From a checkpoint of a small text-conditioned image diffusion model: 32-pixel images.
Rows from block 7 of the denoiser, named by matrix and row number. Rows with one number belong to one attention dimension. Each number is 128 + 24 x the weight over its row's rms, rounded and kept within 0 to 255. All counts start at 0. After the name is the row's rms in percent of the matrix's.
# q: attention query (model.blocks.7.attn.q.weight, 192x192), inputs 64-127
# k: attention key (model.blocks.7.attn.k.weight, 192x192), inputs 64-127
q.127 109 [109 140 120 174 163 119  96 150 160 108 120 136 126 172 142 122 149 129 138  91 185 156 174 109  76 131 173 164 128 163 159 124 147 156 118 164 120 168 140 117 150 114 122 163 116 127 116 137 137 117 127 101 131 106 127 139 174  98 103 134 114 145 107 135]
q.128 115 [140 185  91 146 129 149 131 145  90 110 120 108 119 115 146 135 185 159 173 149 135 124 141 109 112 155 136 122 163 116 153  95 144 132 135 122 158 127 106 127 124 119 116 157 125 127 143 168 117  97 157 135 147 153 176 134 119 115 156 153 177 130 170 139]
q.129 119 [119 143 139 145 115 134 129 169 137 133 110 140 117 140 129 111 146 104 119 106 190 172 149 112 121 100  82 142 127 140 120 138 139 118 185 137 117 134 138 123 143 140 142 119 124 124 165 122 113 140 100 126  71 126 108 153 114 149 171 113 121  95 126 101]
q.130 097 [112 130 111 120 194 106 109 148 134 129 145 176 102 115 158 112 156 114 149 130 127 151  97 145 105 163 146 158 175 117 126 140 108 137 177 186 138  83 148  98 140 152 139 114  77 144 120 116 150 163 128 119 147 138 119 129 125 125  73 119 148 149 170  92]
q.131 113 [144 107 170 158 116 143 147 119  96 131 145 111 136 160 123  76 104 142 164 147 139 103 119 188 154 109 158 122 116 157  98 139 113 142 140 108 117  94 129  95 115  90 132  91 116 148 145  99 151 107 133 114 143  95 137 122 120 191 135 156 142 116  83 109]
q.132 106 [ 90  92 124 172  93 134 188 136 141 103 164 125 147  83 125 138 136 155 149 161 147 144 106 118 128  97  82 129  82  98 107 130 114 151 150 136 113 154  87 124 125 145 151 145 159 110 146 149 116 130 133 150 111 161 138 113 115  85 126 105 129 131  92 159]
q.133 116 [135 157 176 103 131 119  83 133 119  59 100 104 110 173  90 132  86 169 125 133 118 127 149 149 118 126 152 137 164 136 106 130 126 161 129 134 141 160  92 125 147 105 112 101 152 108 151 115 123 149 111 130 155 130 119 169 144  87 133 120 119 176 134 130]
q.134 102 [159 130 128  64 133 155 110 157 161 109 146 153 120 112 128 183 145 103  82 123 135 157 153 130 182 117 102 132 128 143 143 154 133 136 113 131 109 116 185 143 165 108 122 157 139 129 146 123 143  87 170 101 113 155 117 120 175 102  99 116 141 149 156 107]
q.135 109 [132  90 126  87 144 102 140 135  98 164  90 134 157  80 101 132 113 116 130 146  82 127 148 161 137 116  77 127 122 107 185 114 130 115  88  95 103 164 130 137 139  97 105 158 148 107 124 130 107 141 144 110 108 115 155 146 144  97 113 108 149 132 156  72]
q.136 120 [ 96 168 116 192 114 135 120 115 145 167 176 127 118 167 106 146 109 153 113 116 156 107 159 145 163 102 123 115 112 138  95  89 127 110 121 126 117 115 160 128 135 129 102 119 138  88 113 132 112 107 135 139 135  99 121 133 108 149 152 106 131 119  82 152]
q.137 113 [116 139 123 117  98  75 115 109 131 100 131  93 114 132 134 132 158 137  94 103 151 160 137 120 143 119 135 130 141 103  94 140 155  88  70 104 118 142 177 119 111 141 105 103 128  92 129 110 147 138 125 111 124 129 137 127 148 143  99 106 133  89  84 162]
q.138 112 [149 113 123 101 137 121 153 157  83 120 130 122 166 126 139 157 138 104 142  82  97 120  65  62 142 158 145 127 122  92 139 173 127 129  88 100 128  72 122 144 105 151 143 119  77 124 138 136  91 117 140 173 123 149 115 137 100 150 143 121  99 121 143 133]
q.139 107 [123 127 131 107 148 131 145 103 125 107 158 129 158 130 134 128  90 131 115 153 111 101 115 111  93 131 144 129 164 114 124 148  94 149 155 109 135 137  94 137  85 102 165 123 126 137 113 135 109 145 142 147 110 112  70  42 113 118 135 157 109 114 132 127]
q.140 111 [105 136 124 143  99 162 121 102 142 104 148 153 165 141 107 121  99 135  94 114 141 133 109 164 123 140 103 123  93 162 129 150 157 141 117 122 151 136 144 154 146 111 104 147 112 145 123 134 162 114 103 126  75 103 113 172 134 143 128  41 149 130 158 115]
q.141 127 [150 139 169 149 145 117  98 129 147 128 109 136  77 142 152 121 120 113 138 183 134  90 158 115 140 140 145  67 149 154 144 102  88 159 138 136 151 141 108 152 126 129 137 113 147 130 116 157 132 124 102 142 172 125 109 129 103 128 114 179 160 112 137 140]
q.142 122 [103 129 104 145 103 129 147 164 175 151 101 118 130 118 123 133 154 126 160 120  64 117 114 142  92 149 137 139 137  81 156 167 125 130 139 134 128 122 118 104 118 127 137 154 134 140 124  85 211 123 145 118 153 111 147 150 155 121 136 153  78 158 128 148]
q.143 115 [156 102 114 113 138 126 149  86 111 168 126 132 149 106 165 116 115 151 143 120 125 137 100 131 144 171 102 134 134 116 160  77 156 106 101 119 113 137  95 137 100 119 126 174 122 168 104 140  93 107 105 148 149 109 141 113 122 123 180 132 121 142 109 145]
q.144 086 [134 132 144 151 127 101 132 108 144 134  87 116 129 129  74 100 100 135 137 111 140 114 119 101 133  78  87 124 129 127 142 151 147  53 136 105 129 145  83 155 125 150 130 124 144 138 123 160 108 117 140 134 137 128 152 164 165 175 131 139 133 174 104 122]
q.145 099 [139 180 165 131 175 130  88 156 124 122 123 156 116 139 140 104 124 111 104 132 132 154 153 138 114 137 149 140 140 129 103 120 131 108 170 177 120 109 147 116 122  88 149 125 156 132 114 152 107 107 164 128 137 158 116 124 105 147 129 128 136 138 155 131]
q.146 088 [164 108 106 126  99  79 132 132 166 105 151 112 135 145 125 114 111 193 132 159 158 125 101 123  94 149 132  87 107  92  91 131 139 155 115 131 122  93 143 123 118 136  97 145 109 102 164  99 134 113 134 150 117 113 143 141 111 149 139 142 115 132 117  90]
q.147 102 [128 120 158 132  66 127 155 121 134  89 111 117 178 147 177 148 167 129 138 133 119 132 108 146 134 122 151 138  89 114  91 147  93 105 118 177 141 145 121 157 126 101 107  95 130 149 142 103 113 165 135 154 141 128 122 152  90 184 106 156 133 133 121 133]
q.148 096 [164  90 169 137 161 110 108 144 129 144 159 137 142 112 194 120 174 131 119 148 174 141  98 141 154 141 121 159  91 141  95 119 152 117 116 110 144 155 143  76 133 140 110  70  70  97 111 132 163 157 103 131 102 152  89 130 123 116 116 105 171 103 166 129]
q.149 095 [134 105 128 148 146 142 138 108 110 117 100 117 117  99  86 141 155 153 114 107 134 152 146 109 131 118 152 144 148 131 128 141 127  98 106 110 142 111  96 102 138 115 122 145  98 129 179 124 126 152 132 169 122 147 137 191 137 134 123 164 144 116 102 126]
q.150 088 [124 175 145 202 138 126 127 138 148  92 147 173 151 160 110 154  77 135  84  75 136 113 128 128 107 133 142 157 122 129 136 150 147 135 114 138 117 128 139 130 136 158 112 105 146 133 105 107  82 108  96 139 166 172 166 108 138 153 163 108  99 136 161  97]
q.151 101 [139  98 132 152 155 161  98 158 134 120 147 112 122 167 132 108 110  83  99 134  87 138 105 149 158 156 134 117 144 125 135 174 134 155  86  97 152 146 137 120 159  88 122 125 100 106  97 117 137 172 107  99  87 132 124  94 146  81 134 122 120 176  92 128]
q.152 100 [110 126 115 112 118 149 122 135 115 123 114 100 107  88  90 117 125 141 167 154 147 113 127 119 145 134 143 121 113 139 164  83 144 159 143 116 116 126  94 143  98 149 113 117 173 135 135 172 137  94 134 149 128 113 103 110 125 116 120 168 130 143 122 135]
q.153 103 [112  85  52 127  92 107 105 118 167 124 144 126  99  96 173 140 128 130 124 123 123 105 129 114 116  99  93 141  85 103 123 134 129 119 119 128 122 112 139 133 123 132 108 156 137 125 151 146 146 106 168 115 150 132 151 150 128 156 101 107  99 150  88 154]
q.154 084 [103 160 124 147 151 146 139 112 112 124 124 120 139  84 140  89  81 133 148 134 119 148 119 136 145 121 100 117 109 117 137 127 144 129 115 128 133 136 152 122 106 100 163  81 111 130 112 122 183  97 137 133 142 113 102 182 150 139 126  93 124 165 106 127]
q.155 094 [117 127 116 114 116 157 140 127  84 142 160 114 126 119 116  91 131  87 162 121 156 139 110 126 133 109 130 101 130 130 168 144 155 110 158  82 131 154 135 164 125 161 147 127 112 187 117 109 117 113 126 112  94 132  99 117 128 133 133 119  67  89 138 135]
q.156 111 [104 140 128 121 145 146 163 132 106 139 152 133 131 151 104 113 124 112 137 126  82 112 148 159  98 145 151  83 165 113 143 130 124 132 121 116  87 150 150 176 146 140 154 136 173  86 119 147  81 182 117  97  94 110 161 132 144 115 152  89 109 102 153  93]
q.157 090 [136 125 127  77 141 133 102 105 110 174 103 146 134 141 128 114 133 130 128 101 133 138 136 112 122 160 128 127 169 135 116 125  98 135 135 112 110 174 110 131 131 105 139 118 119 162 163 146 117 108  94 112 127 129 138 140 122 148 113 126 173 121 149 132]
q.158 087 [117 141 142 118 131 144 145 163 154 131 175 143  72 137 132 159 150 143 175 149  86 111 126 127 132  73 156 133  96 169 142 133 134 143 121 165 181 105 144 165 121 126 137 170 144 112 115 137 148  90 122 146 128 156 132 133 137 129 149 155 165 120 165 124]
q.159 098 [116 163 135 115  81  96 112  95 128 135 108 112 110 141 151 113 148 138 137 126 125  88 165 147  94 195 129 110 131 114 107 116  65 177 152 150  94 153 156 103 171 148  91 125 116 108 138 127 135 163 150 118 155 101 119  62 167  91 124 148 119 160 104 163]
q.160 103 [128 126  78 172 159 128  98 117 117 131 116  90 135 147 121  92 124 138 130 113 136 108  93 124 131  90 156 138 149 134 158 117 147 136 102 117  94 118 123 165 136 111  91 128  99 152 111  99 135 136 154 144 120 100 153 144 139 113 136 124 111 134 140 146]
q.161 107 [136  89 138  66 115 124  99 112 122 136 143 185 131 142 141 148 166 157 133 115 114 124 153 146 105 111 132 160 130 113 100 156 147 100 123 127 181 157 130 160 155  86  66 135 117 106 157 106  87 117 128  96 153  88 130 122 162 168  85 155 120 143 118 173]
q.162 119 [192 138 143 112  96 107 180 157 126 124 102 128 148 132 129 103 102 153 130  61 110 137 113 155 142 151 128 161 135 137 119 141 122 150 138 129 133 100 109 122 153 147 132 108  89 139 110  92 137 118 121 127 150 107 107 149 136 129 111 159 159 173 127 112]
q.163 106 [129 153  86 126 147 163 112 103 114 182 138 129 126 147 128 128 127 142 128 109 134 127 138 110 127 150 144 118 140 152 128 102 117 121  92 122 102 130  86 129 113 105 102 150 165 113 153 122  81 142 152 164 114 102 133 102 166 156 113 130 112 106 138 111]
q.164 104 [114  97 176  80 123  85 149 109 130 174 115 105 139 104  98 127 114 135 127 147 114 145  65 136 124 156 106 127 118 136 103 138 124 123 135 124 117 121  73 117 130 109 163 111 164 138 108 149 156 185 134 143 121  96 134  88  91 150 144 105 104  95 103 137]
q.165 103 [159 153 137 113 115 177 121 143 132 117 142 102 102 130  94 200 103 143 153 151 140 137 106 103 153 105 130 108 153 112 151 118 182  87 113 124 147 135 132 139 126 183 120 140 189 124 143 149  90  84 146 148  99 159 144 109 137 111 146 138 106 104 119  99]
q.166 118 [141 163 124 145 150 122 149 140 133 139 106 120  87  98 111 134 145 122 147 143 141 179 150 129  86 109 177 115 116 132 141 149 156 163 123 156 153 173 143 123 140 114 140 142 137 120 122 110 151 176  88 151 112 142 139 135 138 100  92 117 147 128 132 115]
q.167 112 [119 119 121 154 101 125 151 180 136 119 130 124 121  77 115 136 150  79 180 160 168  92 142 125 145 142 116 142 108 146 180 119 144 137 160  67 122 136 182 137 117 147 170 123 111 153  65 151 189 140 136 135 154 159  96 138 105 139 151 126 131 119 133 122]
q.168 102 [123 136 118 125 159 114 119 108  94  93 168 116 142  81 145 134  94 161 143 172 147 151 133 119 148 156 101 137 141 123 114 144 118 108 141 108 113 120 171 112 149 170 144 136  96  65 142 107 167 120 142 120 125 141 116 106  54 160 103 129 152 141 128 131]
q.169 102 [ 89 124  99 180 153 138 149 104 103 138 131 119 142 153 147 169 161 145 117 119 104 124 160 161 135 122  90 157 127 115 123 129 115 146 116 131 106 144 150 123 155 102 118  75 103 135 130 117 146 123 146 103 114 131 101 162 127 103 136 123 134 122 121 126]
q.170 104 [145  91 183 136 108 117  99 137 151 107 112  88 113 174 103 103 135 126  71 115 133 134 118 103 130 116 126 154 129 155  98 149 123 106 153 126 119 106 111 133 155 116 148 119 119 122  76 152 103 123  93 106 111 111 144 163 139 132 127 148 143 119 110 156]
q.171 105 [141  92  89 145 130 108  74 159 154 137 112 124 115 103 178 119 132  91 119 147  85 121 157 131  93 165 121 120 129 138 120  74 108 115 112 190 114 133 117 109 128 134 162 150 163 114 158 144 109 124 141 157 113 132  96  40 157 128 116 141 108 143 132 126]
q.172 097 [ 65 114 145 149 161 113 126 166 109  99 106 144 123 111 114 107  90 152 115  96 128 114 108 109  74  66 139 159  73  78 114 153  94 139 130 149 126 114 117  96 113 112 125 205 138 149 128 115 135 156 150 152 114 102 117 185 168  82 135 121 143 176 166 148]
q.173 117 [134 141 159 111 144 132 128 133 124 126 148 167 124 139 130 126 157 124 160 152 142 147 153 160 161 142 139  70 168 114 107 132 126 168 113 110 134 107 140 105 115 103 143 139 152 148  87 142 133 121 109 105 106 139 149 118 128 111 159 138 138 106 126 124]
q.174 103 [159 116 143 125 118 106 155 131 130 124 124 129  90 146  97 103 122  88 129 121 122  86 112 112 124 121 148 100 129 136 137 112 128  97 168 112 167 101 155 101 138 108 132 121 121 133 136 164 100 134 112 116 165 166 150 151  94 114 107 132 117 115  96  98]
q.175 113 [ 90 111 108 110 128 142 133 120 114 179 159 156 136 185 150 164  77 152 121 151 102 139 136 163  94 132  78  95 126 121 135 111 101  86 142 170 127 132 139 155 111 143  98  91 118  74 161 177 108 111 125  85 169 153 126 107 139 152 140 100 117  91 126 120]
q.176 085 [132 139 141 104 114 108 121  97 131 136 159 127 112 108 125 138 145 157 154  93 143 120 135 158 110 146 127 143 119  72 153 122 133 142 158 123 121 126 153 136 122 151 144  60 153 100 113 130 106 148 142 116 109 121 163 140 139 118 132 128 102  94 112 167]
q.177 099 [ 93 120 116 124  92 116 132 135 140 145 164 118 146  88 137 158 134  86  89 149 113 164 118 104 132 128 152 143 155 107 163  80 116  77  66 134 137  52 122 168 100 132 151 119 101 113 111 104 103 144 135 106 125 104  98  73  91 141 162  93 111 187 168 116]
q.178 095 [133 111 110 141 135  78 112 122 124 123 122 155 120 114 170  95 167 140 153 162 123 141  95 195 112 143 108 154 114 105 113  83 153 136  75 150  98 121 138 133 125 124  79  90 146 121 100 156 117 120 128 127 121  81 163 140 143  92 102 153 150 100 138 166]
q.179 086 [ 85 125 103 131 114  81 129 121 123 165 137 123 124 146 124 154 124 116 150 144 121  99 121 114 155 153 183 111  99 114 137 137 129 109 101 163 126  66  80 106 135 135 115 150 118 152 187 143 109  97 126 111 109 117 134 112  75 176 174 148 136  78 152 127]
k.127 111 [150 129  84 172 133 119  90 149 105 131 134 107 115 164  87 115 134 136 114 123 181 134 152 148  95 114 189 132 134 137 161 128 140 115  68 155 142 175 164 148 144 107 112 129 124 157 133 101 138 116 118  82 142 119 157 137 183  99 120 128 119 144  88 144]
k.128 106 [148 110 161  98 162 130 129 109 123 133  96 129 118 103 133  93  92  90 160 164 140 137 146 104  74 175 115 105 169 130 157  90 116 134 156 117 105 173  80 135 148 141 143 182 112 112 119 135  89 148 114 165 124 138 119 108 123 101 146 161 132 142 146 122]
k.129 117 [106 122  90 136 108 112 154 137 138 114 126 138 177 119 127  94 118 114 102 113 168 113 156 137 110 117 105 149  85 158 143 101 125 113 178 143 141 144 101 170 119 140 152 136 111 141 141 144  99 155 115 152 116  91  55 136 119 157 160  96 119 128 151 114]
k.130 094 [157 136 112 175  80  66 139 138 113 124 166  91 108 101 183 114 143 127 156 173 116 139 128 142 144 123 146 171 141 113 121 122  76 153 129 140 159 150 136 129 128 139 169  49 141 104 149 148 141 156 131 130 158 126 132 107 122 132 109 160 129 123  91 149]
k.131 099 [144 142 160 172 160 160  98 109 151 161 158 153 121 140  86  86  57 148 114 133 141  96 106 163 111 165 124  98 127 187 108 140 129 154 142 136 150  92 133 131 123  91 137 116 138 129 106 128 132 112 136 120 136  85 139 145 124 191 109 115 129 169 106  72]
k.132 107 [116 189  67 152 125 125 134 123 111 149 147 131 131 146 137 135 182 158 138 101 110 150 138 120 153 120 135 127 117 115 116 127 146 109 148 129 124 119 214 101 167 129  85 108 110  85 122 127 126 128 148 102 129 142 151 150 134 114 134  68 134 128 130 137]
k.133 124 [123 164 149 105 143 158  96 132  82 106 134 143 129 148 139 135 124 152 173 131 140  89 130 111  94 157 174  99 139 116 106 131 126 155 166 110 129 118  73  96 151 157 114 118  98 121 124 133 116 134 140 171 138 139  89  98 110 158 114 135 147  93 165 128]
k.134 123 [168  83 131  89  88 141 133 153 142 141 167 136 150 101  99 163 127 105 101 123  95 155 116 131 162 117 119 125  87 117 152 145 132 146  78  95 142 120 186 136 163 126 130 154 154 132 142 120 111 100 153  93  99 127 121  96 142  84  87 138 100 110 108 132]
k.135 110 [111  99 146 125 169 158 136 116  88 128  97 155 103  83 145 137 117 136 151 138 109 130 157 151 126 115  92  99 106 143 156 126 132  94 127 149 126 147  92 157 140 128 120 136 138 120 129 145 120  97 111 128 135 139 118 153 128 154 106 139 191  97 164 125]
k.136 115 [102 134  84 192  93 175 172 148 164 131 139 148 117  99 100 153 131 152 154 133 128 159  94 160 134  72 116 125  91 108 134 159 140 148 158 124 128 120 137 103 106 134 136 158 162 115 131 131 171 113 160 121 120 162 160 142 130 104 124 110 105 132  94 134]
k.137 115 [110 113 100  99 123 104 145 124 104 131 137 146 164 122 134 143 146 141 119  94 109 184  46 120 149 148 155 182 136  71 133 148 115  89  66 119 142 111 155 143  95 129 138 146  94 139 102  86 131 132 140 128 106 125 142  99 140 123 123  95 103 115 109 130]
k.138 105 [131 142 123  78  84 125  77 136 122  59 132 123 104 134 133 157 125 136  89 112 158 141 184 164 149 107 139 174 150 164  85 122 149 140  99 153 130 169 115 166 135 113 123 113 147 129 108 134 157 167 127  87  95 166 125 149 179 127 117 106 115 135 140 115]
k.139 108 [141 171 136 102 156 158  91 141 134 109  83 110 136 123 124 123 169 104 118 114 124 135 148 131  95 137 142 102 218 100 127 144 111 108 150 105 143 160 110 120 119 138 133 135 111 142 172 133 132 173 128 115 157 128 107 119 160 148 132 181 141 135 157 137]
k.140 099 [129  80 161 130 130 114 155 155 123 146 138 120 163 137 140 134 122 119 136 114 149 147 119 122 214 145  93 147 106 138  91 142 130  95  82 114  88 143 139 122 121 102 138  76 108 108 141 126  80 117 136 146 101 116 125 159 118 174 151 159  84 122  96 148]
k.141 119 [128 143 128  96 155  99 132 129 129 130  84 135 104 140 126 114 123 136 140 152  64  92 145 125 112 117 145 110 145 130 178 104 114 173 144 123 129  85 103 106 162 137 123 120 160 199 116  95 175 145 149 128 165 145 148 164 114 107 127 159 126 161 158 147]
k.142 114 [ 94  97 113 143 111 115 105 118 187 176 144 112 123 170 110 132 116 112 106 130 140 110 125 108 163 102 126 107 139 126 109 102 119 140 126 125 121 141 158 119  92 114 123  91 148 113 136 146 132 107 133 119 142 122 109  82  94 130 125 143 114 101  83 156]
k.143 109 [114 137 106 171 123  88 111 132 135 140  90 104 124 115 116  85 155 136 149 146 168 118 128 113 111 182 117 126 116 126 139 104 153 107  92  99 121 154 127  98 127 116 140 148 130 160 122 130 147 123  70 101 103 107 176 152 125 146 152 105 143 129 129 143]
k.144 089 [126  98 124 113 145 136 127  92 143  99 115 171 141 175 128 153 124 141 124 119 184 135  97 130 109 110  99 116 137 107 139 174  79 100 143 124 132 121 108 138 134 111 143 137 124 184 140 124 159  92 151 131 127 159 122 132 177 110 153 138 126 169  80 153]
k.145 107 [131  96 126 103 157 109  66 127 176 121  97 139 120 112 113 120 136 116 116  82 139 101 146 111 154 136 141 114 175 128 165 114 134 135 133 130 128 124 108 117 100 128 123 113 111 110 123 121  83 121 154 120 131 130 112 127  97 165 109 162 155 149 160 118]
k.146 092 [ 92 141 103 106  91 114  82 125 159 140 142 143 111 135 123 156  80 125 152 101 140 170 126 142 135 150 146 146 111 171 123 172 121 153 153 153 150 137 147 103 143 119 142 133 144 120 145 134 126 110 152  81 130  99 131  78 147 161 110 115 153 110 138 105]
k.147 095 [146 153 122 158 117 163 150  98 111 114 124 137 135 119 127 124 138 125 105 104 123 146 121 151 164  98 165 150  66 154 128 157 138 110 115 107 109 139 149 166 131  89 129 128 150 162 173  76 101 155 148 134  69 134 103 145 104 150 136 121 120 117 103 118]
k.148 088 [103 135 174 145 107 111 127 158 119 128 115 130 131 132 141 135 164 118 145 169 109 155 138 137 134 125 125 165 122 135 134  95 109  83 110 117 112 120 110 144 141 112 119 109 114 102 119 115 178 144 150 138 129 139 160 140 146 130 136 151 112 127 136 113]
k.149 100 [151  98 124 113  95 138 162 140 186 105 140 152 109 103 159 115 106 118 148 103 124 157 109 130 129 113 161 183 167 112 125 104 139 165 114 120  97 131 112 112 137  82 144 117 114 126 142 174 150 122 129 126 135 137 143 166 167 138 103 104  96 152 139 102]
k.150 092 [136 120 118 178 164 161 146 109 126 133 163 117 127 117 152 143 123 101 140 117 175 138 125 103 113 137  91 135 120 151 152  96 178 116 166 125 133 122 157 101 120 149 114 145 133  75 121 130 104  86  74 114 123  80 114 139 110 141 124  74 131 131 114 121]
k.151 090 [139 111 151 128 112 106 150 132 100 112 133 101 128 146 101 130 101 101 169 138 119 140  99 192 150 119 153 103 126 113 111 106 100 129  82 149 126 119  81 155 145  86 120 120 122 135 113 155  99 149 133 157 147 136  95 135 151 108 113 146 112 142 110 118]
k.152 099 [159  86 126 151 107 128 113 120 142 188 112 128 145 172 116 106 125 154 129 131 148 133 148 135 114 123  94  68 137 171 118 111 135 160 118 101 114 105 136 117 152 112 118 151 148 126 147 162 158  96 165 121  92 112 108 117 153 124 119 175 149 146 156 158]
k.153 111 [121 120 118 121 143  91 163 125 147 177 158 111 153 120 119 136 148 111 155 136  98 139 144  98  94 133  93 133 131  78 118 142 161 109 120 132 121 150 173 138  98 135  99 104  92  91 157 154  96 135 108 127 109 120 158 155 142 124 132 117 116 140  72 149]
k.154 103 [131 207 130 162 127 133 130 137 122 117 143 140 128 144 101 122 182 165  98 142 108 118 146 151 156 154 115 113 127 135  90 133  81 124 150 116  66 149 147  91 149 155 112 146 106 168 108  90 155 111 126 143 125 107 161 100 139 131 157 138 144 135 120 133]
k.155 096 [142 119 104 105  92 110 141 161 102 109 112  94 138 116 140 120 143 135 135 116 111 152 158 134  99  92  87  95 134 102  99 124 170  83 122 154 115 116 105 131 131 152 116  99 111 160 131 120 124 124 155 118 154 175 130  84 122 162 149 115  98 113 153  62]
k.156 097 [ 83 101 131 124 134 160 178  89  80 137 123  98 146  87 113 104  95  97 137 118 146 106 150 102 157 139  95 175 131  90  90 149 133  91 136 124 145 135 134 135 110 138 138 149  89 128 126 171 120 112 105 119  80 142  72 184  92 127 135 117 143  88 151 134]
k.157 090 [106 148 153 122 145 145  80 121  76  78 126 125  92 127 136 100 117 123 128 136 143 117 136 118  80 128 127 154 170 143 145  79 100 137  94 128 145 119  92 170 158 159 101 132 188 110 133 127 132 136  97 144 108 158 143 133 103  88 107 131 153 108 121 137]
k.158 101 [134 140 149 110 150 132 115 174 110 100 156 109 103 155  67 133 130 133 144 105 128  91 143  68 110 117 165 130 131 121 133 159  69 144 134  94 124 139 152 108 130 173 146 169 169 117 108 118 138 125 133 117 138 147 146  95  97 131 136 129 149  50 164 110]
k.159 099 [155 172 116 127 159 124 148  76  88 113 106 128 121  73 130  93 115 114 110 163 131 122  86 143 168 157 129 157 128 126 151 165 118 121 120 128 122 124 103 137 137 147 146  92 111 132 151 101 102 188 103 197 135 125 101 155 122 107 102 118 133 148 128 185]
k.160 109 [117 127 128 149 143 121 105 153  81 135 113  93 124 165 132 109 109 149 139  96 127 121 113 130 114 150 183 133 132 155 143 133 154 156  89 124  79 114 117 155 143 126  96 124 100 167 146  93 114  94 135 149 106  59 174 115 121 110 115 126 119 158 121 105]
k.161 111 [149 136 106  77 101 123 124 105  82 121 167 118 124 134 105 138 189 140 137 131 116  86 173 153 131  91 151 132 110 145 114 140 111  90 117 120 179 176 122 154 155 127  57 164 132 121 113 118 108 144 133  77 148 104 105 129 140 156 117 156 131 141  99 152]
k.162 099 [152 134 114 115 143 129 151 148 126 138 128 120 166 145 162 127 138 158 120 110  92 134 105 147 172 159 169 133  96 154 127 128  83 154 129 110 150 147 132  89 118 107 127 150  91 141 104  96 157 128 138 139  97 150  87 153 126  97 144 184 144 175 133 144]
k.163 113 [129 127  84 142 134 113 135 127 142 159 122 130 156 160 141 111 152 150  89 109 130 143 124 129 130  81 150 102 144 142  87 139  99 120  94 103 141 125 127 153 105  90 160 181 168 122 150  78  99 132 141 153 139  64 156 110 140 124 103 114 112 158 136 125]
k.164 105 [121 121 156 110 129 121 174  91 114 108 156 126 157  58 169 133  93 128  82 152 126 164 111 153 120 136 108 175 115 107 139 141 136 129 146 108  91 127  81 135 139 156 124 111 187 134 157 129 175 119 125 123 120 111 122 129  88 110 139 152 127 120 161 103]
k.165 122 [154 136 168 112  96 170 115 129 134  81 160 117  83 112 138 180 127 106 140 131 120 131 115 122 157  97  83  88 177 118 141 108 146 101 147 108 150 130 143 170 102 182 147 154 163 103 119 157  95  68 124 153 129 155 134 143 130 139 118 136 122 110 168 110]
k.166 101 [144 161  96 120 144 152 125 168 147 101  94 145  97 138 107 128 121 133  94 102 115 125 148 138 106 141 160 174 133 136 176 131 129 149 136 186 138 145 121 115 135 126 139 117 120 159 141 118 154 120  59 109 129 150 125 156 120  91 141  93 128 121 141 117]
k.167 101 [115 113 115 160  93 120 126 146 147 124 109  98 135  90 108 144 120  82 171 133 127  89 160 142 118  97 166  78 111 134 135 122 150 134 134  97 102 131 172 118 109 116 154 119 129 142 110 148 150 100 133 126 162 179 125 113 115 147 147  96 133 121 117 124]
k.168 110 [ 97 125 124 137 153  97 131  92 118 131 182 128 152 121 127 123  86 140 131 137 137 148 109 111 149 135 111 145 129 110 141 187  99 135 147 119 136 107 146  92 144 101 107 124 129  90  95 132 161 138 120 123 103 150 141 114  90 169 166 129 145 121 117 143]
k.169 091 [ 73 150 137 167 125 142 124  96 111 113 158 127 150 116 118 138 144 135 114 165 131 145 154 145  96 121 124 126 116 146 105 165 122 139  93 171 142 123 135 121 156 168 133  99  95 123 163 101 141 113  91 109 177 134 107 156 124 109  92 120 172 129 103 153]
k.170 110 [120  93 161 125 111 123 100 129 169 136 137 143 144 173 116 120 152 110 133 127  92 134 129 132 128 122  99 118  78 171 107 151 112 138 175 148  60 120  91 133 145 133 137 121  94 123 137 167 105 159 126 107 127 110 143 137 152 143 123 154 174 115  95 117]
k.171 115 [119 118  90 146 121  93 119 140 165 139 120 125 110 108 154  97 138 109 176 144 116 109 121  92 131 148 126 115 164 144 128 111 114  96 106 189 106 143 112 123  91 151 141 124 181 127 124 111 129 161 123 158 107 141  83 106 150 101 127  97  94 136 130  87]
k.172 101 [130  90 125  90 134 125 128 137 146 161 125 158 147 136 118 143 120 154 103 111 152 168 155 142 106 113 146 116 146  99 112 149 157 170  73 135 138 123 161 124 116 103 132 174 138  97 151 103 121 110 130 174 127 116 179 139 145 110 119  98 127 178 136 134]
k.173 099 [156 146 151 102 136 103 124 146 110  99 125 130 108  97 169 102 139 104 160 103 146 122 121 133 122 127 130 165 130 112 114  69 143 152  96 137 127 133 151  71 117 116 131 133 114 126 143 137 139 148 134 127 115 101 130 142 118  76 144 135 102 109 132 125]
k.174 111 [163 125 138 132 126 149 165 110  99 138 112 127  81 136 123 114 147 100 130 144 132  95 114 104 159 186 139 124  98 159 140  92 117 105 186 123 127 122 123 130 116 118 156 118 103 127  70 149  94 134  97 142 141 153 130 139  73 142 122 134  97 145 127 128]
k.175 102 [134 133 162  98  92 118 141 106 139 155 110 154 119 154 172 116 124 163 130 127 130 113 134 137  98 132  85 135 157 141 146 124 130  72 150 129 174 127 141 120 106 165 123 101 112  81 130 172  88 120 167  44 161 148 126 131 125 160 154 115 111  92 106 133]
k.176 090 [139 122 129 127 143  62 107 113 115 155 155 155 143 119 120 114 139 120 117 123 132 138 104 134 158  93 135 100 148 101  81 114 153 100 109 117 118  98 145 131 102 100 139 128 118 115 125  99 115 146 131 120  84 118 153 112  96 110 132 120  71 120 133 131]
k.177 094 [118 110 173 115 184 159 143 189 126 133  94 141 105 131 144 147 136  91 207 173 105  73 133 130 142 130 136 110 125 108 119 150 127 127 150 118  96 119 102 109  79 125 139 143 143  97 112 158 102 132 173 160 154 149 129 111 124 143 115  90  87 122 110 107]
k.178 091 [117 122  89  86 166 125 129 130 124 133 185 110 126 130 165  79 124 134 142  82 152 114 128 139 122 174 102 112 150 129 107 180 155 134 145 145 123 138 167 100 176 114 113  89 130 138 156 121 143 133  89 152 113 151 119 148 125 136 127 149 151 109 114 129]
k.179 096 [112 131 167 117 145 163 106 171  79 118 162 169 103 131  82 134 105 121 112 133  97 140 103  97 153 133 151 133 108 144 125 112 115 162 123 111 133 155 152 141 150 127 123 161 147 120 143 126 132 126 102  99 126 111  98  91 124 105 119 128 150 157 146  91]